Weights of a small masked image model.
Model: arch resmlp, norm layernorm, activation reglu.
Rows from block 12 of a small masked image model, named by matrix and row number. Rows with one number belong to one neuron. Each number is 500 + 25 x the weight over its row's rms, rounded and kept within 0 to 999. All counts start at 0. Numbers have three digits each.
After each neuron's rows are labels from the 100 images, of 14848, where the neuron reaches its largest size: "responds to" is what is common among them; "colour at peak" is the nearest of a few named colours to the mean colour under the peak. Only what is clearly more common there than usual is listed. The data: renderings of 100 made-up gadgets, each built of a few solids, in any pose.
# gate: MLP gate (model.blocks.12.mlp.gate.weight, 768x192), inputs 96-191
# fc1: MLP up (model.blocks.12.mlp.fc1.weight, 768x192), inputs 96-191
# fc2: MLP down (model.blocks.12.mlp.fc2.weight, 192x768, transposed), outputs 96-191

gate.221:492511483529498482498496506503463508467463499484460522504487501493559504559496494504462492473522514505491438493461518482501516467488525477513474521496487470481498523559516468483471507505483494460482497503496502478513462500461506524493516462466486487526478517517516487494485506474512509539
fc1.221:515479508491495484445508524494482521483463527499506506515474507472503507486553501505524490515493534548500522498511544511462516485500496423475463488513524507471492490478515527496450468500511493487550495517518505486452503498531485494541500505507543479455485494501507496503559506504490499517
fc2.221:462507467478508533492508563494487499449506492488511475498503498478518473518484496520492515484508482477485482495493524488534498510474476533540507516494456487517549526503464503499517532496474462485454486491480457464548527536525501510509540493448478509540512491478510500501493503557531477442
responds to: green
colour at peak: green

gate.31:506486487484504470471518491489560465504459555490546493481510512502524487489536496502478491455464494537461475457521530505506466504495458486514509477517489501523491531525555521500531483489525480535474512496488471463475495521494505478545535509483553480524511460495549524492531497439520508512
fc1.31:482484527498480514515482474460536504508489501473524475512506487485512540463549487478473486494502515538487483506559524485565519506490495477474489510468476488496485468559510523520506525510476506522471473474517503478485478511490518444541520515498466465527520451527544513521509524443490525551
fc2.31:447488522475521502473527509479518486459518482537506443534481503502521496517499516495525518482509500514496529487477507512495504500500473474519480474511481498512541524512459490462537465443495484484512521472487481487458516503519523488497493479477520522539483462501524507546486470506501493526
responds to: pink
colour at peak: pink

gate.290:517527526509494521494534510471526466531505451478513509516501485479538518555456490512472474456504484499490501491478506514514511496501479471492543517447478504509508516511505475521517511493475488479472505530551503502495491504487484503481497493510469463509497435499446460487454488508530494538
fc1.290:542520446498475542472529510473549467543504478475512491512490507511508536503474485466484497516496483489494540512469510491482494508460523502484457483484475465518460535542467468501494533505514482465468466501537522497440504531511481470524497552530475521485500493513449522490446481510548494497
fc2.290:502561496451480522498510513497462475479495478544469535523526474499495495530522501501537444480461530519512500503520491504468504506444516458508482524514499518491523462511523487470486478497477513479557511480518493502512505495533477483507533515506551469502456477478526502508504558471493493528
responds to: green
colour at peak: green

gate.580:480450424487497489502492506512476500477474504473502473508500517520523531545453495495504484494495444530493485491538568515509482507495472519480500486506515470485497552525508529496508501476495489462499447497498492462496527510428508555520524453530527468499488462478489517496493533502539527509
fc1.580:490508511489521498477492484475481525486504470511498531517522493482498487477524488501522470509505516486518507500488470458482511498447541550505453477458492469538525490498540476488525528490524482519522473491488521515507436496504518493535510518564497512510492513527485481512541488485533489494
fc2.580:519498556495490487494478505522504511536505545501497493498465488517498479481476506462526419486535533507518484478495522507473513532471494531485487571531521518493521495481534497504509474495503503545540466492515471476515478486504514537512496496474447490485511522483435487475507494522514505482
responds to: green
colour at peak: purple

gate.541:531530493513502541532498499488513492546477495497462526476492494507504522530501476511479482498532487412470513499493491491491502510486514535515537540518494513518496470568503518521474493500496477470499489484481522569493481500464488511483495477528506501503498481483422515497471498539552472536
fc1.541:517528508485525466538530507459489497511458521530515496497489477496473540549466503501541529513456493521497541535475485495463500503510509494502505537512506479523501498527462516530508461502533502490517489519504482508479496510479471546475453481516529541492534459485478500497423526502498490499
fc2.541:481472513524507485490486463481498481495524494484538548488479492510495477442481483535505460501490534497478476522515539501513551498472501532501513519512445530511461520518526513493523501499484453528438500511522483540514534476470503477532536482488484470518456519538506466448523530484537558524
responds to: green
colour at peak: green

gate.450:500479499529471464467460498506473500455476439446519538503535488509555477534509490483516462511491481503502485495507507496538516499503479496472497470451518508493446539531481483483469500504474486500499509467504502493466469492514453463487472482458470463499468512506529461478456463450473527516
fc1.450:509482514493436498503490527519561438482501489493547478503506528478501440471478518507491493474471521479498516489535512466500512536504469502438565477499517494489494538504471492511492526503507507475559498511485484491524457509517461488498540507525502474544495503509491498490503505514521540539
fc2.450:493509539527522507502512486474475476485520480521491520528493482509445496485455460501494511478499493491514503505499496485499523484415525489515478447481500481480541486501499458503545520486502489502495498468472481540498507488547535505524472526458496540469483503491483508548497528462519530521
responds to: blue; teal
colour at peak: blue

gate.547:489472481511470463534506519528488558480487511503500535521507493503507438471502520476435499460491566527569466549508532513551497502464479493517516474540508571480486497490522450496486528500516508498497513514526522479508505466540482514523518518454507488485506512485527523501514507499493506520
fc1.547:514530495487507525529494478525467475478498510508519504493512472521463485588505524516528532501486510499503568464491475516497481505518514489527478527526490524525521481470462516491488500514493537520484495536496469499520488541490493492508530531524511494526517555510480480494470502511482551451
fc2.547:526505503485475517537511491496514545494512487490487480500523503499389530481475513456477521515493523514508483492434493516527462483515526487482520457472538484484482530496505528457518500549522491481492478465507539472474496515479467506529509518513499518508503491502466485512490527483504500503
responds to: purple
colour at peak: purple

gate.209:504517490512474487520537540490494493495476513498497499483444525532513474460541493480453505493458476523471480472523529522474485520501531515494528527505490521565546512505499518501478481484506483532483471493496500465501471489518524525476513541496527506475487518492476443500480502532499472531
fc1.209:529492478506453548479467493477468475452556520506502444488500469477492497517467523521493486481505501527491530503504471508531469551499508431490508505497490486493486514488494517493515500498428520507506522508493494543455530504518470478485490521471462528508497499500519496498522503478488480503
fc2.209:495489451499501501504537483444475518517494533489515442526483484497653518531502519518500569496486509515529513478491485494511494471484490465511503467502511492453491523507499511500544519500487494477507529504532489482475489481501507501535473494498521505511486482526517506509494469503495483464
responds to: pink; white
colour at peak: pink